python train.py --color_jitter=0.2 --tokenizer="word" --encoder_head_dim=64 --encoder_bias="all" --decoder_layers=10 --decoder_norm_position="pre" --decoder_mlp_ratio=4 --decoder_prefix_bidirectional=false --muon_scale="spectral" --orthogonalizer="newton_schulz_5" --max_grad_norm=1.0 --final_lr_fraction=0 --weight_decay=0.09
Rows from block 3 of the image encoder of a small image captioner, named by matrix and row number. Rows with one number belong to one neuron. Each number is 128 + 24 x the weight over its row's rms, rounded and kept within 0 to 255. All counts start at 0. Numbers have three digits each. After the name is the row's rms in percent of the matrix's.
After each neuron's rows are labels from the 100 images, of 14976, where the neuron reaches its highest value: "strongest on" is what is common among them. Only what is clearly more common there than usual is listed. The data: drawn branching plants. In brackets: how many of the 100, against the usual share in percent.
# fc1: MLP up (encoder.blocks.3.mlp.fc1.weight, 320x80), inputs 0-79
# fc2: MLP down (encoder.blocks.3.mlp.fc2.weight, 80x320, transposed), outputs 0-79

fc1.131 116:121148132161093128118162120108111104087130093130117163149137086132150127136130176117129138147137139133132131083116146131175095121138123123133133144104115162113092144125141117131159131095111087106174164113062099104126075164160151149139132136
fc2.131 128:129146140091138141137099102094131117167152124138107169150079143111141129121141115063125090115119135190145191137132132128121137117093130145112132120120124153148145126110129141140084136136124151069129140169149162127108126128162073122118133127
strongest on: narrow (44 vs 16.7)

fc1.25 078:131107157099146116136108133133108137128137179176112092169129161107117171138124129106133139126135157161111126076136085120135145135144124092140123106136116157136111093113102075147103146145155156109148102153116094162115165154106094114094103153
fc2.25 078:162156117152143105069151144109124075146122113113123143095114138143132087130118133126132105154120104098104124169137195132130099121103119122088115150132115138120152147114150121144132118110106141131110150090104187135175089125116121164177124129
strongest on: bare (49 vs 16.3)

fc1.186 138:104114202106157195125138175088116125144095112113154129115109083146096096108126139126154108142136122145074168107145141147139106133091122140121174127145143144138149129102130141138100091087124148140126148104123117132143153132092126123142132136
fc2.186 164:108129084170117115137146099133148110137149138158109113154167161147140146163135118124157161114140153104122151113113075137133147097167143148142081087083096130089173113151106094090153159118130100094160124125115146118143131123098134119137113123
strongest on: night (58 vs 20.6); white flowers (53 vs 17.1)

fc1.159 075:127137122123087169118117132160097121085146161128141092137061129148105164148132138105091118140141134144105141183128081183126114122117116114082188123140116165137099141132113139140131105142121097109116126120117116133106153152127164152107144125
fc2.159 075:086126121172177094127187098136163096146119142130105164142148101097149099144141110139131111132140119149108110116168169112142119155131115120137156133127158078115153112133159097135122160111120128116132166109107116119149144105070108155148096130
strongest on: two-way forks (73 vs 42.8)

fc1.51 053:130118142137158153133109134150120143133145110150091126136103143118159111151144113100137120117146176162086143140102106144071152161122095140137177139079129134150156148121097134122158138134117142114116109138085085109085077131182135123160128136
fc2.51 051:126164103103104123127120133147115132128153141085125141111138131144137112086125180169138165145135155162144094123118155125154086127109083125139111127178138112053135117148106140136123131146148110137134124144138147131171153110105103126058114148
strongest on: leaning right (42 vs 16.6)

fc1.115 074:099116100143120129138117127110155105115121129119149126140107104134144162145142126134103101154125151151162129090105147151110127144150083091151138113098130138100134151180118098087101176166174164174160135130100110124082129159121149115100110092
fc2.115 087:165179140100136131110101153126080094151133119134123126109109142172111155140121148103135109130155112066120118175136112128169129136112139158127115136152140135176117132065131101135133108120115078103119129119190130121155132117097107123155144132
strongest on: green leaves (60 vs 16.5)

fc1.53 038:134067087157104152137132095157183134133128135116143163094092129142107118145157117127134118140111139159106177146125110109115090133134113150144131148148093142169122115134113110105126121131143131133110091159183096121124105075162172122122150117
fc2.53 046:136181177106157134096135160119094142114129095151105102181160107115140117122107167128126136109113142106161111106093121122133152104142109145108138119091174103115097144131135131154147152138119126112140161120069162131105135159082117133147106157
strongest on: green leaves (56 vs 16.5); night (56 vs 20.6)

fc1.313 058:155112132116141113129145134119124164138140115110136149078118158140095118150142108144126115133116126131082119137076167120154129121152121138126152111180141109121066113132174165129171119146119132152089107163153089089106134102149161122116090163
fc2.313 068:141134139146116149091140110125125159135121144151115115138130103121129158140061156131134113102143130129191128107134109103079095158153114147130122108089166123110156149169081076147094135146140125108148137127069138139111129121145084123152113128
strongest on: green leaves (99 vs 16.5)

fc1.199 052:125093139118136166112096106165129138133162098105139106131100187146105091127125120096087143106153163167133135117167121093101152143147149134118128112104085174153134123094128130141104152151169134147103130156096128104121157172113137101144133129
fc2.199 053:108181139140116112144151175119129115105098179149116147129166092102136150158090148131177091143113118087129093119097142125170152133115103138123119144143126099115099155138137140124136122118079120128134124092124130133121101074130133173087127105
strongest on: night (59 vs 20.6); red berries (44 vs 16.8)

fc1.208 148:128141095119152130148157119103135136152131141123117147124138128126074092116130141119096092064104143172114118081114205126122138131119134126140152117138164144081101163114147128142114158135114149143118105097120162097117160109104130142137162164
fc2.208 133:146104137119117121153109136160056116158143121125139126105115134146149154166111132110139079140156122100149129125122089118119129082147111119095127102138109088148178108145104137154184128161159118103114137137108083144147126110126126144133185105
strongest on: wide (36 vs 16.6)

fc1.166 093:124183091148102115147161156067105143163141104165102110192123114121125103103127086122095144117093133135158127097114122088114094151120123125169146138137120109133120146113114168136121129155130127129110175097118161134106139116158138146151124144
fc2.166 074:125082114112119103167079141160125084092136143105146164080126164095114146134117178121139090141149127128123161101153128177144121078116126152114140117131115147099123139119123108127144154140137157145133096139131123155164129148116116126073165148
strongest on: red berries (67 vs 16.8)

fc1.147 062:117127126164161122114146139119134141152128125166141153175150120129100129121121139073140164097077143155103148071129150093113144109153152100097078121122141129135110130128140102143142121115085094072100111166135153149132128145132108153144112160
fc2.147 058:145108138111100109145152142120154132102099120100109089094098148110182135139128100173141101100151125126117099170137132133138121173108107158129154116161074130121154130109131172103145114155155147176142115077124107109125108135140142104118149094
strongest on: red berries (64 vs 16.8); wide (40 vs 16.6)

fc1.302 097:126131131092115161132136171132125104137179103141093114091123105166155157111127119156108152161132111146095110139131172160117114111124154129140149159117117100111148147149117121123124111120089170154143170112138061095117161082132126092116131110
fc2.302 102:145105118143127128105095083131160157153111139117129114144173141099090126110164113111087101137136190096138177126142077100159123130147118150128126128137106124154166091117114147114153149091154095104121100147134132166132082135144136117145144137
strongest on: night (97 vs 20.6)

fc1.63 147:122133135161142101144115127124160126147150123166175157159174103137105113138147129143127119134150093148135108106135106151137126099099122157064155134129139167114133109118130172146164084128140115100119142094089099140103142095151099117094127075
fc2.63 144:109157142133135128145160137127106113139124112109138111168143115172167119145092115112087100142124151153135132100168071116158133103105116130116169177126132190139114081075096132132115140135115148145132134109128079137136140120091113094137141131
strongest on: wide (38 vs 16.6)

fc1.254 139:140189130102160130105129128122109109145166126083128111134132106172142157153109110115117129115131132123109132111091095165118157115136155128130126135132164131126157143107135153107147140070119151108113112106125098179118174083108146176097084133
fc2.254 114:109105155188178110129132126115124143137102144140106158130106146153112099109154114118136120145119084154143114138156133129131110134123089152188136101171090149117166105158098119121143101145158107140106125136138136100140134152106097064166119115
strongest on: bare (49 vs 16.3); wide (36 vs 16.6)

fc1.196 156:118147152142175138145102131157114074130149158134112142122089069123130127131167181119094118127167144131110113157124093119152099104100120120097142144125121155125106185113095077144115121118148133143132123145106101087128141123124151177122139145
fc2.196 142:096116135149125103135141086131125101087127144176127122128141108121099149150170100164122140130126149171120104105159093114128136127115151091139145117130145167102124127129109086105142152181172109108113147124115100120166141126092130105143080181
strongest on: night (47 vs 20.6); bare (44 vs 16.3)

fc1.68 110:140158106150154113133119130153145121167136088136118116124174093154075122137121118167123131153094119127120119137126127112125171152167112156088149111104126214127139117129106151110186099111137133106124122109116108113109158100104120137111133091
fc2.68 132:113114125160149079125143142107148139102091115119131115156136121114133125084131117142078060188135129128159159100136150092131127090118168144110153137131134098113158135123120120170110164134143124131137113115092096104158118158123134127127150184
strongest on: wide (41 vs 16.6); red berries (37 vs 16.8)

fc1.258 049:141100145132104170089147160129160111141108137147151114162094095158112118132127110124101124117075159145131092161114149144126090104120097154120156143112139130080100169145168162093157095119138130158108122107126163099124111084130132119145135141
fc2.258 050:140123106118125113114106103133141175087140127118127146092110142107128160156123161150159136117142132143147156108083048143130180160145190131126131117111133114174148113109147120131117151122117111116140138135141078154106121153103105109122092098
strongest on: pink blossoms (100 vs 16.6)

fc1.284 126:166114122146158183127103116153135090096152132131130122172164108119104142117164105151090080141119126139114127125096134140110161169140156098128128117075157137131148132069132103096131126104145100159158117123101118149119160125150143096136141106
fc2.284 116:133144138109111108169121183108112089161102146146126136145124205110096158154127145126169134118162104124123103097127146118121121098164127132108126150133098117109110107116101155112165135130093115156125156114108125143162135156104076116112091155
strongest on: white flowers (100 vs 17.1)

fc1.41 138:099091137118143146132125170114114135185153113142112076107118145136104146132124156142133114135131159144084130171156164116139112107078130109139130145115147106119118177082126146132109074123107100131140112083159131172110174107111129122143131130
fc2.41 140:182121089164127097131113095109170110117114166189145139121146118130115130115170111105101141127125112117136145075154104157138138136169111132148129117120096102115137088141086156139131149102186132149128122137081104098141117128146147105138112134
strongest on: night (93 vs 20.6); white flowers (40 vs 17.1)

fc1.214 054:128088160117145135159177102103159141136135116099118132174115158099139095153132115105123126119117145196138135118129108084104141159138146133143124159109110132095126122151125133103147143128144065131178100095092122134103155128108127114137101173
fc2.214 055:140164163127141127084106146163057135169110149148142148128091110145121143106127156146146141135172084146120095118090132145132147109120144130079125102123152108109097119131114110143119138136129188153096136161104137129131152144124118181117115103
strongest on: bare (40 vs 16.3)

fc1.261 161:135184117115153139123097116155138173154103126144126136132141129082134154143101161147088119122120156142139132110181116135119116127139145118110085093114164150102152092114146134133129095116088129066187133110110117103130148166105156122132107117
fc2.261 138:110086168140132146118170184107110109121155081113149135151111124153115110139144106137133112103121129115127114156141110136131139159104143098129125109125168077120136152129111099165149123124119137163064181154137129113122102149134162137122136068
strongest on: pink blossoms (36 vs 16.6)

fc1.203 094:133114159160112166111112145129153182159146092100161139118130131100125105123128145102151099156120131157163178154106148148117145158151119140107134129138164111131086159129124108120110111096160077142152112116092126127125111126103071114108082135
fc2.203 101:140147094147115129134148112114103137124132159145126113164130147160142129170115091141151166085117099158166079104145122110108122098174104162138090080135114094125146125109120106128139129174167123116170094112096127102110133151131149109142115095
strongest on: bare (35 vs 16.3)

fc1.183 114:113125167157126148109131142171134117119110131155115098159089130131135116119105096154130131120127108143092164127131117132159112115135149085069078122157135147171092096099130104098149158139131124133132119121133078133157142127118188166127169148
fc2.183 111:140124158141164151153100131130145129145124145124125141116116132110119119116139141086116112148139146087140088127157117118064129164114112149133161178133087167091157163165148158148147112128112114115082164092106120108092125128093101128169108127
strongest on: two-way forks (69 vs 42.8); bare (58 vs 16.3)

fc1.293 044:124099145137099136136150124146134151121115164182116137110117134149152092122121119098137086099155151118161107084091145131121089193124107123123184165104112124114151122127106146089121084107143099140125171098128143125095115118131119131164104138
fc2.293 053:101154140089120132134137135135130126125137087050134135145102126165142145145160140141110163139125133142115139128151088129145187073135145130099090122130150136137114133096132128168089156142125118150149089177140105121145157113120123162102125089
strongest on: autumn leaves (51 vs 16.6); white flowers (43 vs 17.1)

fc1.177 100:117152134151147131138105133163119106113137171155145095155056106141099132130128157118109122157136145162089156142096110157139103136095147102077125112143118149132069120093111093155152139129135137162113143162118099121121139132129133130106163170
fc2.177 091:088116158149133122128167098161129093126147122138116125105137124082144115124140109113108131141152147161137065113157146092092162127147107125138190140128155139128148163166164089159105129159119132105124137105088122109149129113078146120155119145
strongest on: two-way forks (69 vs 42.8); bare (43 vs 16.3)

fc1.62 063:174109147120101124130136146151156095156107116143137107166098142148138082116130098154140123088153146118088152136131101139143100122159135151118130117098091147131139145149154117145141117088135123082110130147158144082101114160119190091091109141
fc2.62 063:112153131170105148143144122110121118075156105109164117137140140156151139142130179122112132150089089150148076109123122103097126121099128094107121130141193137106128124134088147110111130105111140176116155142126123155139133107120094119193133121
strongest on: white flowers (100 vs 17.1)

fc1.19 109:160134143118154170089113117121164156154092127109115115122120145123084143155123123070144107145171127125137139124137136120107116167140086100116112123125162106094096142131163121105117141140123181092116117132157130085115156133192144162122107136
fc2.19 105:103125097121120137120167090098112172114145115127132131140119100134124170119123134130140099110130128122132098157151090124148114150164090082156111118123141120053152152125135113094169111157165164138082135117166130103133149139155129120175113145
strongest on: pink blossoms (57 vs 16.6); night (45 vs 20.6); green leaves (43 vs 16.5)

fc1.276 137:133122126128147174101146105124153166131118128116126102145095133137090120117166138098107097115162100140134109110119153100159151120145082072119147160140138146079116144112140129129118164119088168117134110132173130101127113118205134144110137133
fc2.276 150:114158103144136157155149110096151123140139131133145105133157166088116168110131171132143100119159140082138135152135111127151141142157071064131113162149127113110127155096130091076107108141122138083097162123132127101093129136153132134143124144
strongest on: pink blossoms (100 vs 16.6)

fc1.142 087:185085152148179092134151159114191097107124142112093147117124130148156137117140112120117129140114164157153130082119124139116097135103173127118117110087136149091132111134157123149157090125114134147115116089126135096115112123161097131122139165
fc2.142 088:129105133089115106091125118161120144121127075135155122119119154145118113095145118150128132140099173118167129110104129138110173060161099078136141122182115124161100126114178115139085136144143113176103152127131131163118130111143130116125132136
strongest on: bare (49 vs 16.3)

fc1.35 121:109085139124119122147177130112149115164112147097140150160112179137179172105122106116135140113155107126113123110099121146094112151134134109141139124123112129130119143149103155117139149100080125097160130099123138141083154091136109146160069173
fc2.35 114:145144146149133125125119141167079164106138118120125119125113098112125100124135127142132147111131128199122081113122122114182144153105111178147112118108154105149113105119133058148127121131162115165075113135146149147096138121119123122118133181
strongest on: red berries (76 vs 16.8)

fc1.256 086:156146153135156137135123125120170110163114152150136095068144147166130113165146129146104082094127113092144159132118130082120113116097122126102164138127172098126146137144111124154145133127104130105138158170098139134083093125136114104155077112
fc2.256 070:102127072103109147109137123104109110100149089106122106152169091161112111104156183140127151144125094179132109140136133119097159085121140147123116131107119141154105097121117115150123140151131154182166132162134114131119118112141149107083115167
strongest on: green leaves (96 vs 16.5); night (55 vs 20.6)

fc1.32 143:161137129131165151087083124126150087140093109156149116125099106131147077093137107125139128114138111168115136139136150090120153137114170145135176118136125155153122130084176156142102122109114131118149140099086104124106159148149132158112159087
fc2.32 150:150116129119154143123118109113100104143146092127154148104182103134149113096102110122119128143147121097122114152149155118104095066073164163137121135137145155154117159073111133118131114090110140148128077100155148132166145115144132148146153157
strongest on: night (100 vs 20.6)

fc1.218 047:124092172129121139130090127137142131165182108148158125135105140141090150112144095134151173157117085092172125127117099144121164124121143088104179156085117140114123110134117094126084138125135146127116148161118103146107113161152154130112113098
fc2.218 049:126159120101137140135165135146117145090093138167095138123163126085156089158100149090124125097141167159134113135137122136144095143147128144120074109152149111140151150133115161122169093139096120117167093109126167128133143100089090148151116136
strongest on: red berries (86 vs 16.8); two-way forks (70 vs 42.8)

fc1.283 118:132094187134110111104100112098170104135158120140105148152094100127118134177152128126100156125139126167123167143115093132130102134136088133069160109167141123092119129097137137137146119131109118092135168143106097163118125100139151117119155158
fc2.283 120:117168136103134130110135162143155147147168123121102091141128128120149115151119091091100165106162131144182134092165111167156125131128140132127126116100123119120136123118172130146101113127102105117141151162097111155144130043110110142159112100
strongest on: two-way forks (76 vs 42.8); bare (36 vs 16.3)

fc1.207 062:095112149139115158175131155120115133137123138097103102150097143128116123097144120160128144128156137120103135134108128108159150140128109118141175102146122141187149164115094073100108126101173163108131112082088129123100161120107178143113128143
fc2.207 064:158179141156149117101150157126124093082149113107156109121098098136137125190129132133173137150150135112141108117135141126122109145132099146128077137094113144094178098149123137138146138136108095132136098142076107110179125145125115128167115111
strongest on: bare (49 vs 16.3); wide (36 vs 16.6)

fc1.290 098:120110144140090125138106079118139105141141131158148126127130131152169150150126124145163111134150181125102146117112141108117146168146141136152149137087100148118120105119123121128117065142116145164122134149149125119086175116116127123092040108
fc2.290 109:140147144138147129127167100116136152136081074101159108115104091153137060109174156104119122134097128124177140128101163146108131138140143134107124131164085079160121101127096127119121133142110151108147157126164114150145153122141130120144161140
strongest on: white flowers (100 vs 17.1)

fc1.275 151:137123124113153168137122142127147134134152089121108154133091145137137113108144115112176114127111128128166126112140142099123159127130167108096126149108195111148142110158145137064090077146119144127149171082096090114114135151107097146109136146
fc2.275 151:145158084084142126105133082165106127124132135117132149157136164111108180101123124126139106107177151115106098091139102111121145119135149148148107089160129168131131133132137163148134140134154101129103113134133156141100106076178108098131127086
strongest on: night (100 vs 20.6); white flowers (86 vs 17.1)

fc1.149 083:189125138140089125149180119126132117161130143119105129131157115121137101133189183095105107113136147136093108119101106125136110122136125146130114112170100138126144117128146167143137151109126096093125124090155108096075153175124101131135096133
fc2.149 079:110112127150135140106064116109094126128111100145127120138082094165126149162123092152152115180111128144104196115097145152147118125118088109159114143091162099158116146113122118101142115112110148136154141172114147117136118114152171122116126114
strongest on: bare (53 vs 16.3)

fc1.110 105:130142137142154136129146155085143117108148078106098135184131144134183139120149121138132102117125104149122126125070151132145159136131100121152131140156168151163108126128139106079150111126171100064129109129100097094112103144129120126112112158
fc2.110 102:118127147148159105119128147193102169146093147114084143134131115168076124145092108114161176131149166083143093138134106123152126149127084141133125126094102137104151139149084145115121139129112145156130127137131104148131111127140114146143093082
strongest on: two-way forks (68 vs 42.8)

fc1.153 101:147136156176177088138132147157117121108156127115104126162112113126140146118124102129105105126109116099100153155080135108079129115168136086109133136156175119108148138102126094148144142104172153111114127152108088114073146135116114153126157145
fc2.153 119:103130149113107095133145117142166145116101090152124159139164146131113163109170085113131148152120138147156100104143133127142101142132131123104129161106086122175105119186118146078079088159102122158136114148106163123127150152116121134158106127
strongest on: two-way forks (72 vs 42.8); bare (39 vs 16.3)

fc1.5 097:134121133174190083148113127162114127141124110109093103174150145125088153147110154120147129122105127141135129085130141086085161125110102148109181156125138107131102146091143120150174100142143135107107134106097108141111129163131117103119157121
fc2.5 091:135153139125139086144132143139155146126082095173124142112113104187152107116138075134103127151105126135169116140116078142196126116184164085125109129119131149116132115179122122117093118114130147156133120127116119148112109118124125106125107160
strongest on: two-way forks (89 vs 42.8); bare (37 vs 16.3); red berries (37 vs 16.8)

fc1.157 108:147150107163107095158142096126139109076137123129135093126167132156137124151108156068083092152132137157123172141117133108154119120135141167131164119131117129101121129160158153133115122134148122098157132099139108082108102084096124173133147110
fc2.157 117:108117118098162169121160120091144089114185146129137137125114103158097119147096121160154177122134135086141106117193144139126110123176106121098142118111101127119119127141124154151153126147096091123128137161127119135098094137157178118127122101
strongest on: green leaves (44 vs 16.5)

fc1.156 165:158127141150160108124154124164153080081148116122126118112134158159114121111128169135109137149153135108093138126116114121138142125142050095108101156107120178157131148126100136102172121087125071124155138128150117155096148118142132121146119106
fc2.156 138:118139100153150089110139167133143145152115162143116103128118131117136118111104109153104120111132153132116150152135091089064076110129122124106142143105121150108154154135101118174137129116153160153112098122109138075170173169112099145147154154
strongest on: two-way forks (71 vs 42.8); bare (39 vs 16.3)

fc1.240 078:171171138123092125142138111134146154138111150133105122176098131119117119122112124137121087146152099165117152100130105161119108137103157088132087148094115118108102102099151098134187135134127123120109186175091101114144126169149128111135114119
fc2.240 071:104099121114108107083150159127099133146156083113126154120127133131172163125152109131113147137113155151134088149158127114117098136132135123109145097159133124097178116145094142174125100129071181129136137095116143155120084131113114118170099116
strongest on: autumn leaves (37 vs 16.6)

fc1.249 148:121153170110114130132105119116116137138165132134126144131119097141078146123137132112138138103133123155137085151044131122179146116113128160130108140145128171166126143118095113143118148101154146122141122104079080117110152144150176147088100133
fc2.249 152:143104126133105148104151123096159153112140127114134124176150130123093110109171140104116150127122159113153118126122161173101111140128106143147044150133088149134119131119110156125117104113152077125180125162093098145138091141137160117147137121
strongest on: two-way forks (73 vs 42.8)

fc1.47 095:143134133149102089139109079104149140127138101175108103139126116133152119150129128106091111082140134139138136148121134148138138110126057158146145100121122166091135167105157143172149099145141097144141179108122123137092126080127134158133163120
fc2.47 107:121156097091165109154150137133148106101175145119155115110131133118125141117072168093155171128141137098164111113152139144141124161149133143100165083105080108144098142135114152120135080104110125117146114142133123147159144115146162093112103103
strongest on: green leaves (43 vs 16.5)

fc1.178 110:131158131138133110145120107159117129167141097164098081121135110121079158145112097126117121129084101140162139104103158090102125087149102148157144164130146122141114133116173127130138145194155114115129116101124111082117173141154110150132147141
fc2.178 119:119094154141168129139153140153169165141076111144096173117094129136181118091112112096136141137115127096118111131116094128162124151162157129145153128120127127137109121163153104130087099109111144124116104135138135145105065118126156091167106120
strongest on: bare (35 vs 16.3)

fc1.257 058:193120106133107145108134138125137143147106150165128154125126131122115144153066141101135154155133104140126163150097144134104110139166150110147165095123141123099122156174131145090157104117107118132128135080120152096121079122133154107076100143
fc2.257 065:065130134109130121142103110154106116111140108111172153100100135130123136066175116157114112118142150134121102115098082083152126140097122153112131154142149129137139098088152144155120155139150117137133135146132094144095161102133104118190106137
strongest on: green leaves (94 vs 16.5)

fc1.301 121:133114129139156138123088133150111129125114131136129091170147141157107141152116117085151131137187131146151133122120110145134146132123140145107130127139120113110112150089099157131098176123158101089099118169077078105132088137122178144173125089
fc2.301 130:132155089127080153109166072108109148143147132122120148151147135087114111129112157140130086083147123107098148143161152150120163075139124160144118112163102157107153121157155105134116130157144100110130132111118142173138149098134100146095111140
strongest on: narrow (49 vs 16.7)

fc1.152 045:139093146115113109153106112141111120176148158184091132148106121122102151095136140131079129079140168167137139111108144123131126113133092137116127155094141123140136114139115156120135086117148095098167144114107146084130137083177156142132128165
fc2.152 042:113116180104116148108130157131145162138131087087141089125087124109167116152106155129156153132084087110122132112098101119143134119145156144112171118138136153111110152129166139146090154134127113144125122161154111155075123156111070139104118124
strongest on: autumn leaves (87 vs 16.6)

fc1.216 077:136152124201165136168125125075157116103115098155118088141139108132105145103157104108111168124105128148122119142078147147105111109119109132089154167108169138141100124093139132160153114158163138111105153141150135104107116141130146120101133118
fc2.216 084:128108113122120068148146137153114193143140114117123150112102149095107165156100134142146142132102100124163106122161118107167157157124156071144144144124080127139164152152096121108125126104086150128111112109118106129169160117103123105139109129
strongest on: night (54 vs 20.6); pink blossoms (50 vs 16.6); red berries (40 vs 16.8)

fc1.67 132:143161121097129105193088107112146160182136112176102132119143091136115124124117123138125117097102136164143146112126107124061108104100122151138170152138113118142109133128127102115108124124159134104152141071112150107133151163157121144113123163
fc2.67 106:112094151130148140124144159143177148154122122090130137097120167101142140165091087133143123122107129095109120132097103097158150116183145134127141155145132108098117149102110143114123142114136156160121076156151124128132078123133143108168171086
strongest on: wide (41 vs 16.6)

fc1.282 044:147180092160134129133131164124128137145100134133079092172156129148119152098118162142141136117098119141073124088132129131127179110096147141106113128150132098141091157090161135132176102113144141095113116132137151104125097122129131128106157172
fc2.282 042:130099171095113078113159122145150154134119115076162131097110127100159141138133124143111127105150125128137115140136135094094117165154123137162149127132080199095131127162109091117118149122091136152106151109094118166146146130170139110140143135
strongest on: night (68 vs 20.6); pink blossoms (52 vs 16.6)

fc1.74 110:102157117125158162137128150104130161118086123151134091151141120166126130111153134093104120113117158153094106084130150116134152130153144098122120148140176099125131133075188135074115104103103135115138128094152130083136144134180122124133138112
fc2.74 095:103065133138107093132153092122155137130171159091140105165096143074161138127115134121143115137100130093174126150147129131147145134132123127143133151136087207139145143109138128090112147130144140125105155133133111074148138104123133128124100137
strongest on: pink blossoms (100 vs 16.6); night (56 vs 20.6)